From a checkpoint of a small image autoencoder: encoder norm layernorm, encoder patch size [4, 4].
Rows from block 5 of the encoder, named by matrix and row number. Rows with one number belong to one neuron. Each number is 128 + 32 x the weight over its row's rms, rounded and kept within 0 to 255. All counts start at 0. After the name is the row's rms in percent of the matrix's.
# fc1: MLP up (encoder.blocks.5.mlp.fc1.weight, 192x96), inputs 0-95
# fc2: MLP down (encoder.blocks.5.mlp.fc2.weight, 96x192, transposed), outputs 0-95
fc1.89 097 [130 176  93 112 147 127 175 157 121 171  84 125 144 182  53 141 163  73 148 136 251 113 130 111 123 102 156 135 145 100 106 145  85 105 124 114 166  91 155 144  69  93 116  92 136 164 129 121 108  89 132 157 141 106 109  82 171 141 136 144 127 114 139  87 129 163 137 108  97 239 142  92 162 132 130 126 135 118 142  96  91 121 143  56 122 100 138 104 166 114 111 140 133 124  97 137]
fc2.89 096 [122 156  60  97 130 136  82 151  77 161 169  94 100  76 143 162 112  60 148 211 152 143 118  80 117 131 104 143  87 165 103 106 188 115 167 141  58 147 142  93 119 153  87 133 107  88 147 116  97 173 117 125 147 146 102 112 174  89  85 122 121 126 120 101 108 106 117 141 156 163  90 112 126 139  98 146 137 142 103  91 104 104 153  47  88 124 123 108  67 113 164 106 114 138  93 186]
fc1.90 100 [144 126 186 114 155 108  94 182 129 135 169 123  88 165 137 190 119 103 162 186 107 126  70 121 104 104 165 164 144 157 125 136  80 146 166 129 138 144 121 146  79 139 168 147 156 189 116 120 112 125 117 113 145  94  91 131  46 138  85 160 142 188 102  93 146  79 105 127 148 141 135  98 157  60 121 159 154  91 165 108 110 149 162 132 133 124 103 129 118  93 137 181  40  89 174 151]
fc2.90 105 [156 135 161 114 206 117 144 167 116 173 122 122 122 112 159 185 129 154 167 171 157 132 146 104 149 148 189  98 127 170 123 138 133 153 112 171 112 146  96 127 120 109 113 143 105 145 140 125 106 138 134 149  84 192 163 103  71 126 169 141 162 122 126 185 123 200  87 133 115 122 155 128 123 116 154  87 114 226  67 136 122 121 137 132 115 118 104 132 134 123 157 111 214  35 138 163]
fc1.91 078 [172 157  30  93 115  98 132 105  92 151 151  80 222  28 156 124 119 161  86 116 160 144 108 130 113 101  72 128 100 111 149 120 160 140 169 122  73 151 136  82 117 155 148 118 179 166 136 172 143  97 147 174 150 145 131 158 112 119 123 142  86 108  80 134 140  93  65 132 103 127 125 117 116 158 135 142 119 116 150 120 105 157  89 183 147 116 177 156  84 112 149  96 144 130 142 137]
fc2.91 065 [156 111  40 158 139 135 165 113 116 163 144 114  37 135 117 107 107 134 148 101 109 147 121 124 128  93  95 155 138  96 132 203 159 149 115 147 176 114  65 141 146 110 148 112 126  74  88 111 125 178  83  98 146  72 141 142 128 172 124 111 130 108 148 144 153 112 134 113 164 136 145  54  86 141 189 144 123 104 167  84 146 127 115 175 106  96 112 142 137 152  33 109 107 108  75 119]
fc1.92 087 [166 137  94  80 157 154 103 205 161 161 148 159  80 114 129 178  84 128 151 164 126 122 162 120 108 131 141 171 168  91 131 149 144 124 187  88 105 101 127 152 163 106 111 148 142 174 133 175 149  72 142 147 132 173 123  97 127 185 177 138 101  56 120 172 122 142 182 126 148 165  99 122 143  76 137 118 126 130 163 102 121 141  67 148 119 146 134 135 140 102 240 130  85 126 130 132]
fc2.92 108 [152 130  65 119 158  66 161 198  63 146 112 144  99 130 114  82 160  88 211 116  86 133 127 120 134  93 158 152 145 158  79 166 176  74 130  82 110 121 143 129  98 115 149 124 128 119 107  99  91 155  75 103 108 118 126 153  90 128 128 131 137  59 105 154 131 158 125 140 141 131  93  61 138  58 160 126 152 137 142 150 118  87  73 173  85  94 116 144 133 121 116  95 170  91 138 167]
fc1.93 070 [ 76 139 104 117 174 123 207 137 141 101 153 123 178 123 158 117 159 107 151 138 192  88 124 115 133 153 116 147 107 158 148 105  99  35 134 125 137 171  69  85 191 140 103 169 135 117 122 107  82  95 121  55 146  68 151 113 162 127 142 117 211  95 131  87 106 135 154 130 121 137 181 100 141 114 120 126 119  95 135 140 181 103 134 168 112 134 119  93 168 102  75 141 150 165  96 120]
fc2.93 072 [ 68 114 110 109 136 162  76  98 149 173  71 167  90  96 135 116 101  91 158 114 176 190 151 135  81 124 162 139 145 150 100 144 113 113 112 110 153 134 177 177 108 113  90 153 136  44  72 150 112 140 106  89 123 135 117 119 154 132 115 119 142  84 198  91 185 150  99 111 113 210 145 102 106 132  95 120 149 158 127 118 184 106 176 172 116 115 107 107 108 128 160 108  69 141  91 122]
fc1.94 093 [161 136 130 128  87 132 106  82 156 207 140 130 138 135  98 100 123 121 149 135 178 142 131 171 125  93 131 123  86 132 103  86 156 111  88  89  98 124 100 158  90 144  96 154 157 148 135 171 167 147 186 170  63 160 180 173 168 134 150 127 162 151 172 150 138 129 105  79  73 129  93 133 204 110 108 130 111 153 114 115 177 165  69  69 109 126  97 141  80  91 178  87 116 101 142 154]
fc2.94 078 [128 143  88 155 149 142 119 103  47 144  84 128  98 120 165  49 120  98 130  71 112  83 186 112 124 144 203 119 146 115 117 102 115  99 110 137 114 149  96  95 136 139 118 159  97 114 144 162 138 109 169  79 100  63 116  89 137 121 133 134 158 156 111 131 139 101 199 110 105 119 101 126 127 104 213 118 179 150 139 174 103 175 125  96 115 170 125 107 122  88 126 143 125  42 159  96]
fc1.95 083 [129 133 134 106 121  89 179 162  88 160 183 126 116 145 153 139  92  95 149 136 188 153 140 102 118  92  97 138 142 118 142 173 137 133 159 154 141 167 113 181  68 104  92 169 198 156 106 166 126 168 166 174  74 152 129 159 171  88  87 133  67 112 130 114 102 112  99 130 109 172  67 144 190 186 160 109 159 110 157 104 108  92 142  68 131 127 143 132 137  81 166 174 109 100 136 145]
fc2.95 111 [142 148 121 143 159 106 125 150 159 175  95 164 134 138 112 103 207  83 112 147 108 125 151  90 110 115 122 212  81  87 156 147 159  74 123 155 139 118 136 114 149 124 113 179  90 108 172 105  87 147 129  86 164 138 151 131 148 100 163 144  86 115 122 118  91 197  61 137 131 126  73 126 168 201 169 123 121 205 130 119 102 169 130  95 129 124 139 148  87 129 125 134 175  53 123 128]
fc1.96 175 [124 149 135 170 129 189 130 132 124  73 153 109 144 142 161 141  97 136 104  97 102  37 114 120 133 152 137 127 149 153 152  98 125 143 151 141 120 157 161  72 145 102  90  83 149 146  98 136 138  90 114 122 180 144 147 164  71 103 130 136 118 124 162  74 132 189 119 180 126 110 144  80 104  30 145 136 117 203 119 102 101  90 139  93  99 127 162 138  84 178 139 169  71 182 119 147]
fc2.96 081 [101 155 124 152  89 154  99 149  31 105 158 133 138 107 117 113 170 143  59  92 127  34  97  91  97  91 129 122 165  95 144 112  64 122 101 124 133 137 169 151 135 131 106 118 146 167 104  95 195 119 139 152 115 155 112 119 168 164 103 179 125  91 117 146 147 156 156 138 161 152 157 111 198 102 157  91 188  72 128 151 106 112 117 101 108 143 101 107 118 106 122  72 167 140  91 154]
fc1.97 099 [ 86 151  89  85 109 152 108 103  78 160 106 115  95 120 119 183  79 135  84 153 112 112 126 146 157 154 129 133 141  87  91 150 115 165 112 121 140 132 194 111 103 149 140 122  95 159 141 142 141 105 161  45 156 119  79 170 198 160 111 159 100 124  97  94 149 110  84  98 156  92 138 177 211  80 149 149 140 114 104 132  99 127 163 122  78 166 133 174 127 139 116 192  74 138  83 144]
fc2.97 074 [105 109 129 138 144 140  93 113 153 164  84  83  92 217 116 121 106 116 151 133 168 102  82 112 119 170 152  68  67 113 127  91 138 142 133 163 119 140 112 195  94 118 142  88 152 120 136 137  93 101 134 205  97 135 126 122 140  97 158 105  81 128 148  85 106 104 116 178 103  71 139 145 188 102 127 141 119 126 118 117  69 147 102  93  68 159 184 136 195 104 137 116 164 179  89 126]
fc1.98 079 [139 140 134 108  67 137 154 143 111 173 142 153 149 116  53 145  37 116 132  72 107 105 161 111 135 136 144 134 142 113  86 141 160  75 122 117 105 144 118 131 110 103 112  97 178 153 153 174  85 117 124 126 120 148  98 172  77 115 165 149 153 184 145 133 151 131 123 151 120 106 137 107  47  68 103 104 120 160 108  78 189 107 153  57 197 126  99 154 103 125 137 121 180  91 149 101]
fc2.98 079 [154  87  82 180 170 117 168 131 157 159 134 105 111 103 149 114 120  82  77 102 119 118 186 158 141 175 135 170 119  96 121 143 110  64 123  98 107 118 138 157 115 143 138  77 129 129 108 105 123 154 129 142  93  84 143 112 134 158  47  95 165 155 161  86 151 103 136  90 115 182 122 102  88  29 182 103  98 113 149 109 200 141 156 157 154 135 107 128 150 133  80 145  92  87 145  91]
fc1.99 099 [153 114  78 142 114 101 133 152 104  99 120 135 122 154 118  41 179  82 161 105 125 160 100 125 118 107 136 102 109 108  87 138 122 130  22 139 104 137 114 159 159 153 111 116  61 164 128 153 122 143 102 102 133 130 204 133 146 156 129  85 164 149 125 140 159  88 122  89  64  98 109 153 124 156  89 146 144  90 125 103 151  89 165 154  93 150 109 108 155 166 110 217 164  72 100 131]
fc2.99 109 [147 140 163 145 202  84 117  86 139  96 146 153 137 133 119  51  61  79 165  87 143 101 130 142 123 102  73  87  89 146  77 154  92  99 164 136 165 176 108  75 122 109 140 142 177 206 150  94 146 115 106 116 122 134 108 164 136  82 138 148 113 159 102 191 148 162 150 164 168 126  92 112 118 171 128  77 112 110 105 141 118 105 111 110 160 176 120 103 148 151 160  74 102 111  97 117]
fc1.100 091 [147 158 136  83  70 102 146 148 129 139 149 132 127 128 126  86  73 137  99 111 127  59  93 133 154 126 158 134  77 106  79 184 107 103 123 119  83 144 152 147 144 140 121 108 108 102 111 112 134 120 140 170 183 109 172  89 178  95 158 183 181  87 143 164 155 151 115 121 132 142 112 117 101 152  69 119 151 122 110  84 164 105 130 124 136 148  86  76 116 199 209 222 156 125 135 142]
fc2.100 112 [112 212 101 170  86  87 155 144 145 137 131 106 119 131  76  91 205 120 107  94 131 122 127 134 141 104 128 118 110  95  91 175 106  92  77  78 114  89  78 113 119  90  81 122 151 129 114 107 154 119 124  83  93 129  83  77 131 110 104  71 132 120 122 122 158 142 107 149 111 118  82  83  93 157 127 132 139  57 165  86 192 141 124 126 161 144  63  80 112 173 104  89  93 111 142 163]
fc1.101 093 [105 130 185 139 121  78 118  98 160 195 122  69 123  98 100 186 160 104 141 171 137 127 143 112 148 163 156 105 128 100 134 132 127  79 100 111  74 117 153 132 174 192  76 153 128 162 126 111 147 115 201 118  90 147 118 131 212 172 119  80 142  58 182 135 121 120 130 100 166 137 120 145 189 109  78 147  80 116 118  84 129 114 140 111 110 156 145 139 120 102 167 141 121  99 119  70]
fc2.101 115 [108 133 140 105 184  72 124  81 108 121  91  48 128  93 147 132 136 109 185 135 102  56 115 130  92 118 127 122 107 134 112 145 157  94 149 108 179 112  73  99  64  86  89  88 133 113  80  82 100 112 156 116  90 129 104 148 127 122 114 198 146  47  60 142 157 134 100 108 147 119 112 133 175  92  92 136 162 148 123 163 105 146 145 107 148 119 143 102 161 126 149 106 112  52 105 127]
fc1.102 091 [139 133 130 154 130  85 105 135 133 188  92  67 118 116  68 143 112 197 117 180 136 149  48 103 154  87 117 144 108 152 123 153  86  74  97 112  97 166  96  94 162 164 134 144 114 102 153  90  73 143 158 119 105 142 124 157  88 130 202 165 130 147 122 141 154  86 116 116 102 129 111  71 140 172 162 102 107  92 169 106 176 146 116  89 141  92 131 110 127 128 156 151 136  69  55 150]
fc2.102 106 [128 148 169 139 163 126 128 125  95 131 146  81 136 155 199 155 155 121  68 117 108 118  92 149 127  62  86 210 187 107 116 154  79  80 165 127 148  97  91  64  83 123 122 136 116 156  75  79 119 163  99 147 109 106 114 105  98 140  92  82  94 173 124 111 125 178 116 101 140 119 111  92 102 205 151  86 165 100  97 124 173 116 109 142 174 101 122 103 116 167 110 131 156 146 113 114]
fc1.103 083 [ 96  82 187 140 141 137 112 139  73 136 146 166 171 113  76 140  98 111 162  86 120 109 172  93 150 146 153 123 127  94 117 112 136 105 122  73  98 164 132 160 143 153  91 159 141 117  71 164 144 175 150 128 129 149 141 134  63 115 195 126  91 119 128 103 128 150 144 158 101 157  92 136 115 154 129 130 103 210 168 137 137  86 122  47 130 127 127 194 102 117 231 123 115 100 119  91]
fc2.103 116 [160 176 154 201 142 160 187 125 140 116 108 129 124 120 189 141 162 122 154 131 109 126 104 127 109 163 150 135  98 112 143 170 122 137 162 171 194 124 110 153  93 152 135 168 128 205 109 147 124  58 191 180 110  82 123  59 160 154 128 157 186 106 158 151 153 110 140 153 138 149  91 162 146 109 121 159 166 106 140  94 171 142 189 105 170 161  92 146 135 161 144 143 145 103 137  71]
fc1.104 093 [109 131 172 104  80 115 131 153  83 182  74  78  98 136 100  98  84 112 157 134  95 129 149 105 125 141 155 144 129 115 110 129  96  90  89  75  87 120 180  75 108 199  96 154  75 148 175 128 123 147 169 182 127 124 127 145 196 146 119 165 132  75 144 114 120  77 126  87 113 128 195 143 152 107 195 161  85 137  90 109 163 165 175 125 155 148 133 167 110 152 124 161  98 139 143 154]
fc2.104 088 [110 132  76 149 171 103 140 114 135 131 133 124 140 148 161 149 194 133 203 160 159 115 144 126 139 116 119 125 118  65 113 124 104 126 123 113 198 130  85 225 229  79 154 109 130 106 166 139 124 106  82 120 103 133  48 127 167 130 161 102 120 171 116 124 135 107  77 126 105 127 141 162 115  93 165 174 158  83 134 136  98 113 161 131 147 173 125 140 158 102 146 108 170 148 156  81]
fc1.105 082 [122 152 137 123 171 149 170  95 153 116 118  96 120 167 147 124 157 151 174 144 124 118  83 139 157  91 157 120 121 115  60 138 129 137 146 106  99 160 170 103 127 114 211 136 200 122 107 100 134  92  77  97 158 144 118 134  83 142  97 119  71 133 117 131  90 137 133 220 110 150  81 154 125 230 133 109 134 118  58 164 173 148 130  96  95 158 100 109 132 135  84 140 119 162  80 132]
fc2.105 092 [118  87 122 153 161  86 121  90 113 139 131 116  87  99 126 149  79  76 149 150 131 146 146  95 104  84  61 146 115 138 155 186 118 140 112  96 124 131 137 159 126 109  93 149 120 101  72 132  92 112 145 132  98 141 118 151 104 119 159 122  89 145 188 132 172 117 104  59 244 156  95  94 118 119 112  93 123  93 172 112 158 117 138 136 146 172  96 128 154  92 193 102  79  98  59  93]
fc1.106 110 [121 151 110 110  99 135 127   2 166 206 135  89 124 107 101 136 140 174 106 205 143 163 125  87 156 144 113 134 148 162 155 131 104 125 139 122 142 102  92 139 122  90 128 132 125 119 130 163 123 164 146  88  44  72 155 187 183 172 125 175 132 116 139 120 126 170 133 122 141 133 148  73 128 157 184 100  96 137  91 106 103 101  88 130 157  91 174 109 117  98 119 114 127 118 119 162]
fc2.106 108 [ 83 119 149 167 214 111 118  78 149 145  96 140 197 128 183 145  93 133 106  89 128 117 110 144 125 158 133 122 112 148 107 126 130  91 147 110  99  99 124  92 147 154  93 119 143 156  86 117 142 142 145  88 139 115 114 105 121 168 141 153 126 111  93 111 124 131 205  83 113 102 107 150 143 150 118  99 160 167  72 111 115 155 113  72 120 109 102  37 135 138 208 167 160  44  96  81]
fc1.107 084 [116 175  65 102 149 115 121 100 113 106 132 154 102 138 135 154  76  95 131 164 202 200 128 135 105 119 128 144 162 134 111 102  60 180 142 118 122 131 129  85  81 114  98 112 121 162 132 185 107 137 113  70 187  97 178 100 121  81 177 106 164 144  77  83 143 124 183 166  95 166  84 164 162 104 158 110 110 146 123 140 131  95 119 125 122  94  84  89 150  70 145 155 120 134 159 163]
fc2.107 084 [ 79 130  91 143 146 159 138 125 113 108 124 161  73 112 115 183 176  90  77 142 197 138 145 138 186 111 134 204 137 154 118 156 149 131  92  86  71 138 147 140 137 155  85 106 117  97 108 137 144 165 164 183  56 129 109 101 162 157  76 126  95 175 178 144 118 135  97  83 155 160 123 111 142 132 155  70 158 103 126  90 122 165 149 189 170 115 110 127  91 110  89 104 113 157 142  89]
fc1.108 099 [ 91  99 106 108 132  79 105 121 172 163  79 135  98 123 169 162 143 162 158 132 152 106 131  88 113  96 123 134 124 111 165 124 154 169 128 109 214 162 111 102 128 199 128 109  91 154 125 118 152 173 134  72  94 127 107 122 129 148 118 120 121 152 180 180 150 174  39 140  76 115 200 123 169 159 155 121 124  86 105 109 133  86 153 136 104 100 104 160 110 150 157 155  94  97  68 181]
fc2.108 088 [ 93 143 157 147 122 197 123 143 158 124 180 185  91 124 159 134  98 128 103  70 135 129 171 180 142  89 220 124 129 110 189 106 136 211 104 150  93  90 151 155 115 118 128 136 146 133 140 165 114 113 152 171 148  81  97 111 141 112 143  95 142 154 137  69 130 115  56 124 130 126  96 173 137 122 128  69 105 195 182 160 114 100 144 120  74 125 123 165 149  96 126 127 124 157 101 158]
fc1.109 116 [ 93 146 156 191 136 103 110  82 118 114  69 118 152 136  75 108 157  85 161  82 123  85 159 125 170 109 151 134  76  99 139 163 137  74 116 143 129 183  49 121  88 121 109 121 111 116 148 143 136 124 172  83 143 147 127 100  32 126 135 137  80  99 149 116 103 155 132  66 182 102 102  94 112 143 131 135 127  92 103 157 153 160 136 145 145 131 142 126  97 156 173 107 157 158  40 141]
fc2.109 089 [155 149  86 142 130 195 181 155 142 106 159 115 119 143 174 159 166 139 174 104 105 169  80 124 126 111 149 110 148 150  89 120 104 103 176 160 100 134 128 100 100 133 174 140 111 185 120 195  92 173 151 132 186  61 155 120 128 142 181 155 148  92 159 140 138 133 162 118 111 120 201 102 130 116 123 138 180 192 144 113 213 161 184  97 147 163 110 117 140 141  89 161 145 128 114 122]
fc1.110 090 [115  88 121 112 113 118  76 185  79 146 129 151  80  57 201  97 122 115 123 114 104  88 124 139  87 122 104 221 163 160 135 113 157 148 144  79 133 110 166 161 108 128 127 156 120 175 142 135 153 137 130 165  80  98 135 130 132 152 134 150 126 131 144  47 120 159 115 123 110 124 160 107 187 152  83 114 213 147 104 160 135 118 171 113  81  72 163 103 152 136 165 156 153 130 161 158]
fc2.110 088 [ 90 138 130 139 136 118 153 116 197 143 137 208 131 177  50 115 144 139 149  84 133 138 150 124 145 177 158  87 142 160 178 101 111 165 131  83 105  98 118 108 128 135 106 155 118  99 149 138 100  81 128 152 150  88 136 148 153  98 105 126 164 194  30 173 121 105 150 101 173 132 109 152 144 126 140 124  85 111 178 136 164 160 165 147 115 126 164 110 143 196 157 136  72  66 134 116]
fc1.111 094 [141 158 152 107  93 123 177 112 138  94 119 101 104 110 205 162 112  96 124 169  98 165 177 146 109 140 123 120 116  85  90 158 126 131 100 208 164 115 118 129 176 176  89 120  97 128 110 150 162  44  88 129 140 139 141 135 126 168 103 137 140 118 158 158 103 154 170 112 152 111 192 101 103 145 117 134 125 119 125  65 126 141 153 165  92 161  61  45 166 141 128  94 195 124 144 119]
fc2.111 121 [119 183 182 133 145 100 118 121 106  87 123  87 110 159  24 195 105 104 179 156 135 118 146  80  97 125 140  83  98 181 120 151 102 138 115 177 123 160 120  76  87 118 134 114 153  89 110 127  68 136  81  87  90 167  87  73  95 106 137 113 169 156 136 110  85 124 186 127 104 111 189  86 105 148 121 119 144 130 150 108 119 105 145 143 100 133  79  97 173  89 120 125 103 109 144 143]
fc1.112 072 [151 169  56 121  87 108  93 140 129 128 197 127  76 154 126  72 105 122 114 116 136 133 123 145  99 162 152  99 143 102 151 107 111 141 149 134 129 112 126 145 117  78  89 133  82  98 108  93 126 153 137  71  63 132 165  82 123 131 142  81 117 131 151 122 121 135 200 115 145 139 104 104  66  51  77 120 128 132 135 112 117 155 175 123  60  55 174  74  87 113 142 152 149 172  93 110]
fc2.112 105 [161 146  87 157 133 118 151 154  85 142  38 153 129  65  89 113 157 113  71 184 151 112 172 160 135 153 122 175 151 147 138 126 147 138 113 125 122 108 137 116 153 168 114 105 160 124 176 137 159 132 161 149 197  91 154 171 142 154 101 189 122 128  65 166 154 123 202 131  89  93 103 155  96  47 129 131 124 170 172 125 100 122 147 144 117 106 159 107 103 169 148 101  98 160 124  92]
fc1.113 090 [ 93  78 102 171 153 154 111 117 132 142 134 153 127 122 149 145 103 108 140 102 172 162 145 114 143  64 110 133 141 134 202 116 147  40 107 105 143 164  44 148 107  96 137 142 114 115 110 179 157 154 141 177 105  91 108 127  99 132 145 188 109 116 134 141 103 110 147  96  98 130 152 120  80 218 129 110 195 118  55  97  92 105  68 164 124 153 135 142 102 139 112 106 103 103 103 163]
fc2.113 093 [ 88 137 117 132 104  92  99 127 138 112  98 120 117 163 116 196 142 140 189  79 146 128 129 175 127  77 122  84  99 115 145 126 101  53 113  72  90  89 129  89 131 109 132 139 136 136 121 183  88  70 145 115 161  95 184 150 137 148 167 100 173 183 125 102  95 112 100  83 131 116 110 177 133 172 150 205 106 174 146 136 178 108 129 118 132 150 114  58 118 142 182 170 125 147 106 158]
fc1.114 097 [144 100 103  59 141 109 189 136 132 121 112 137 132 134 138 159 106 187 156 178 122 192 114 195 134 153 159  77 133 137 126 132 115 106 113 190 156 111  84 133 109 103 125 106 189 100 113 122  71 104 115 153 131 128 139 149  73  69  98 101 117 152 131 120  87 130 148 135 113 147  88 133 102 166 150 100 167 164 129 114  77 156  84 100 151 113 147 120 107 110  49 109 201 113 209 137]
fc2.114 135 [138 129 113 104 147  94 145  80 127 147 110 108 119 230 120 130 126 104 168 153 111 181 157 110 181 130  94 154  64 164  91 100 170  99 123 184 147 126 113 203  41 169 146 146 126 163 177 122  93 140 133 110 152  74 100 109 103 114 153 173 114 143 168  80 120 115 110 107 137 120 144 149 127 107  74 172  99  97  72 107 104 139  99 147 149  87 109 125 137 155 104 117  93 128 183 126]
fc1.115 100 [178  72 126 175  98 143 142 120 109 130 128 114 155 141 128 137 153 188 157  98 148 126 122 126 126 172 146 169 114 127 135 190  85 183 153  96 112 175 122 100 118 169 138  55 153 145 153 139  48 103 149 103 132  93 119 111 107  72 114 120 105 159 143 170 115 149 108 130 103 100 188 152 198 130 167  88 127  69  88 126 126  88 186 145 101 138 118 120 125 201  78 137  77 148 145 114]
fc2.115 098 [128 155  57 119 152 116 154 121 128  93 140  86 113  68 143 111  75 104  80  52 107  83 137 155 156  99 195 114 157 120 128 163 159 135 124 102 130 100  75 125 123  62  63  75 159 146  79 141 183  90 161 152 116  96 124 153 142 139  91 148 200 138  87 126 133 153  77 110 133 128 168  96 131 134 164 116 111 137 150 118 111 133 165 132 121 115 104 118 135 140 118  61  56 155 121  97]
fc1.116 096 [ 62 115 154 115 123 123 110 133 130 177  86 128 134  93 102 112 101 126 220 112 102  31 107  74 132 187 178 144 116 117 132 142 113 144 118 165 188 128 135 161  71 110  83 137 111  80 109 123 105 152 168 154 122 106 135 142 103 134 120 168  67 138  99 174  93 168 163 187 112 119 128  96 127 113 104 166 130 136 120 113 138 122 133 193 117 136 141 104 185 111 119 158 124 109 146  50]
fc2.116 081 [ 41 101 205 144  57 137 138 108 103 108 168 142 133  87  93  82 122  59 131  85  81 129 100 129 123 163 114 116 118 124  70 128 165 144 137 147  95  95 115  76 133 128  55 133 118 130 163 128 118 103 149  81 175 133 138 113 127 130 144 150 177  79  71 126 182 106 101  65 102 152 119 123 111 116 119 141 167  98 173  79 149 117 142 159 112 143 132 150 131 125 160  69 172 155 139 110]
fc1.117 133 [ 94 156 113 116 211 123 109 122 124 128 123 117 132 130 138 152 124 109 184 123 130 137 126 139  82  81 150 108 141 118 128 102 136 154  80 154 158  72 212 151 102 135 102 146 202 116  95 133 139  95 119 141 154  83  77 107 118 144 124  97  99 143 152 133 143  78  82 135 173 157 104 157 198  93 147 108 147 150 158 162  83 120  48 193 139 123 186 158 133 124 138 108  75 115  71  97]
fc2.117 110 [165  69  85 105 125 156 129  91 116 144 112 133 120 113  22 105  86 137 125 124 112 154 161 124 185  86 115 137 126 127 137 116 125 109  89  91 151 122 148  95 157  80 104 136 144 130 115 162 101 144  61 149 136 132 145 149 122 147 129 151 104 151 159  93 143 118  66 105 161 131 133 172 129 114 134 147 179  65  78 137  80  39  67 155 170 160 123 115 172 161 172 113  98 146 133 188]
fc1.118 086 [145 163 137 100 210 147 101   7 115  93 131 148  82 102 126 115 105 143  63 128  97 126 152 159 148 142  80 148 126 113 146 159  94 139 167 168 126 139 128 113 124 116 145 111 132 177 130 107 113  53 189 155  98 134 126 132 125 154 112 126 169 134 129 125 127 167 130 118 112  57 123 145 173 136 134 107 109  67 100 124 133 183 103 149 120 107  51 115 122 180 170 108 173 165 128 104]
fc2.118 083 [144  91 110 119 113 144 130  75 182 140 142 140  81 142 114  94 121 192  45 134 132 177 142 120 162 146 126 198 173 117 141 185 168 103 136 127 103 144  87 119  93 133 108 155 159 129 122 127 129 145 172 113  98  93  81 116  86 187  28 136  73 168 150 142 126 103 129  82 145 161 160 178 124 133 152  96 175 132 144 112 192 113 118 149 102 113 153 139 145 120 117 116 105 165  75 109]
fc1.119 103 [138 139 105 129 125 102 113 144 126  99 111 135 120 143 123 119 133 206  88 113 136 141 170 114 183 171 115 138  91 136 153 129 112  95 110 130  89  95  88 106 136  24  68 145 164 109  98 140 144 200 120 139 110 112 116 119 133 148  71 104 119 141 104 135 152 129 143 139 111 184 100 138  67  78 157 100  94 149 142 124  62 166 161 139 145 137 171 114 108 190  97 194 180 184 173 111]
fc2.119 094 [145 151 169 138 106 161 151 140 119 122  99 123 152 178 146 137 138 124  71 107 101  60 163 108 138 131 165 120  66  89 118 126 144 112 182 148 126  98 182 139 146 119 157 190  79 167  96 110 215 114 158 118 186 101 173 163 180 184 184 146 157 163 123 107  91 105  82 144 163 122 176  96  99 127  81 145 160 149 131 121 126 112 153 143 133  98  76 158 124 193 103 139 125 108 142 112]
fc1.120 083 [101 143 174 180 119 148 152 150  47 159 124 138 115 110 124 138 136 158 144 150 115 145 147 129 106 177 152  59 119 144 150 165  99 103 100  82  88 120  98 138 143 149 128 152  62 223 156 112 125 126 131  99 158 135 104 160 148 166  82 132 159 121 123 111  75  89 145 126 117 110 172  87 178 138 145 177  72 122  56  96 154 119 155 111 167 129  92 118 109 113 136 123  69 195 119  82]
fc2.120 092 [ 67 121 130 110 125 138 176 132 126 161 140 147 112 205 147 169 160 139 229 108 153 161 114  82 121 171 181  93  86 103 125 181 154 103 138 122 129 149 196 155 109 162 105 122 179 125 145 177 132 176 126 124  62 143 108  97 161 124 142 152  94 130 131 114 153 147  87 135 145 148 129 139 177 109 164 184 135 129 135 136 164 175 137 100 143 121 149 159 133  85 155  98 212 122 109 163]
fc1.121 087 [158 176 163 138  78  73 170 118 132 170 107 150 136 115  43 122 100 137 152 197 127 120 106 148 112 169 122 156 118  91 102 145 122  53 136 132 117 120 148 101 150 177  60 149 129 115  75 121  99  69 143  66 109 142 142 147 192 127 130 151  97 133 163 127  97 147 157  86 121 140 105 127 157 168 144  75 114 137 115  72 152  83  80 109 137  93 104  98 136 101 154 108 160  59 123 125]
fc2.121 114 [164 171 187  82 196 106 100 137 154 111 124 143 170  88 216 145 188 110 159 200 110  91 132 141 148 138  96 149  91 113 122 129 143  77 120 164  88 147 107 140 136  78 132 149 123 130 127 102 157 135 121 186  95 161  86 163 164 136  97 113 131 162 120 115 161 105 154 146 147 135  96 163 149 141 132  92 120 164 125 131 134 157 126 138 137 129  87 147 175 113 104 120 113  12 155  78]
fc1.122 093 [164 134 109 156  81  75 167 134  90 122 113 141 115 113 114 124 153  97 115 118 119 199 139 129 119 165  87 106 119 122 104 118 127 150 143 131 128  82 135 146 128 192 104 118  87 166 127 126 181 187 123 160 135  94 140  57 153 150 216 133 110  95 128 135  73  89 137 105 129 172 150  96 134 146 116 139 115 102 151 116 114 163 153 112 125 133 176 137 100  67 131  27 190 168  61 131]
fc2.122 116 [105 120  93 100  94 124 108 134 107  97 139 164 110 132 142 152  77 117 144 103 123 126 102 163 129 153 135 156 123 100 158  98 135 175 127 138 132 122 149 116 104 123  81 109 164 113 155 124  69 118 113 146 137 156 101 137 105  91  11  72 110 119 128 183 119 161 174 159 114 136 126 124  97 154 126 151 119 185  96 107 156 125 140 101  85 121 160 164  76  28 159 190 117 131  32 118]
fc1.123 089 [101 128 138 148 154 106 132  66 139 174 128  37 118 150 120 123 129 115 141 165  88 123 155 151 110  74 142 146 105 149 110 127 142 151 153 110  87 128 144 133  98 109 133 135 141 189 194 101 152 112 105 103 101 183 102 145 204 138 114 120 121  88 141  76 135 124  73  84 124 146 133  70 132 104 226 157  86  72 103 105 136 119 135  77 171 174  95 149 164 123 165 126 171 157 134 114]
fc2.123 093 [126 107 120 146 107 117 163 130 111 144 195 117 115 157  52 203 113 157 125 169 142 163 133 120 142 123  54 138 155 136 147 210 144 115 152 146 120 147 142 160 165 148  94  75 131  58 119 151 165 147 100  97 147  82 155 135 115 151 121 149  94 109 154  91 175 135  57  97 149 132 170  93 143 134 130 191 164 164 194  82 130 124 167 140  98 162 174 155 143  95 122 105 103 112 122 134]
fc1.124 101 [133 138 197 126 114  38  95 168 135 118 146 121 129 136 140 123 118 147 104 104 179 123 111 161 128 111 144 159  91 133 175 105 147 118 123 184 124 138 124 147 105 124 131 146 134 143 154 118 128 194 173 154 107 133 105  85 170  62 174 143  87 150 156 110  86 107  92 112 131 149 210  96 189 168 131  87 136 108 180 132 159  90 107  89 115 115 132 160 131  85 220  94 131 107  75 139]
fc2.124 117 [117 158 118 119  81  87  95 161  65 114 126  91 158  75 114 114 190 125 107  97 158 100  92 113  90  77 157 170 166 114 139 132 106  90  95  93 119  74 181 129 112 119 102 111 137 132 162 126 105 142  77 106 101 192 129 166 106  98 103 128 114  18 137 138 147 115 176 134  76 140 106 126 167 154  80 157 119 173  76 172 131 154 127 151  84 152 152 115 140 102 118 127 132  92 101 169]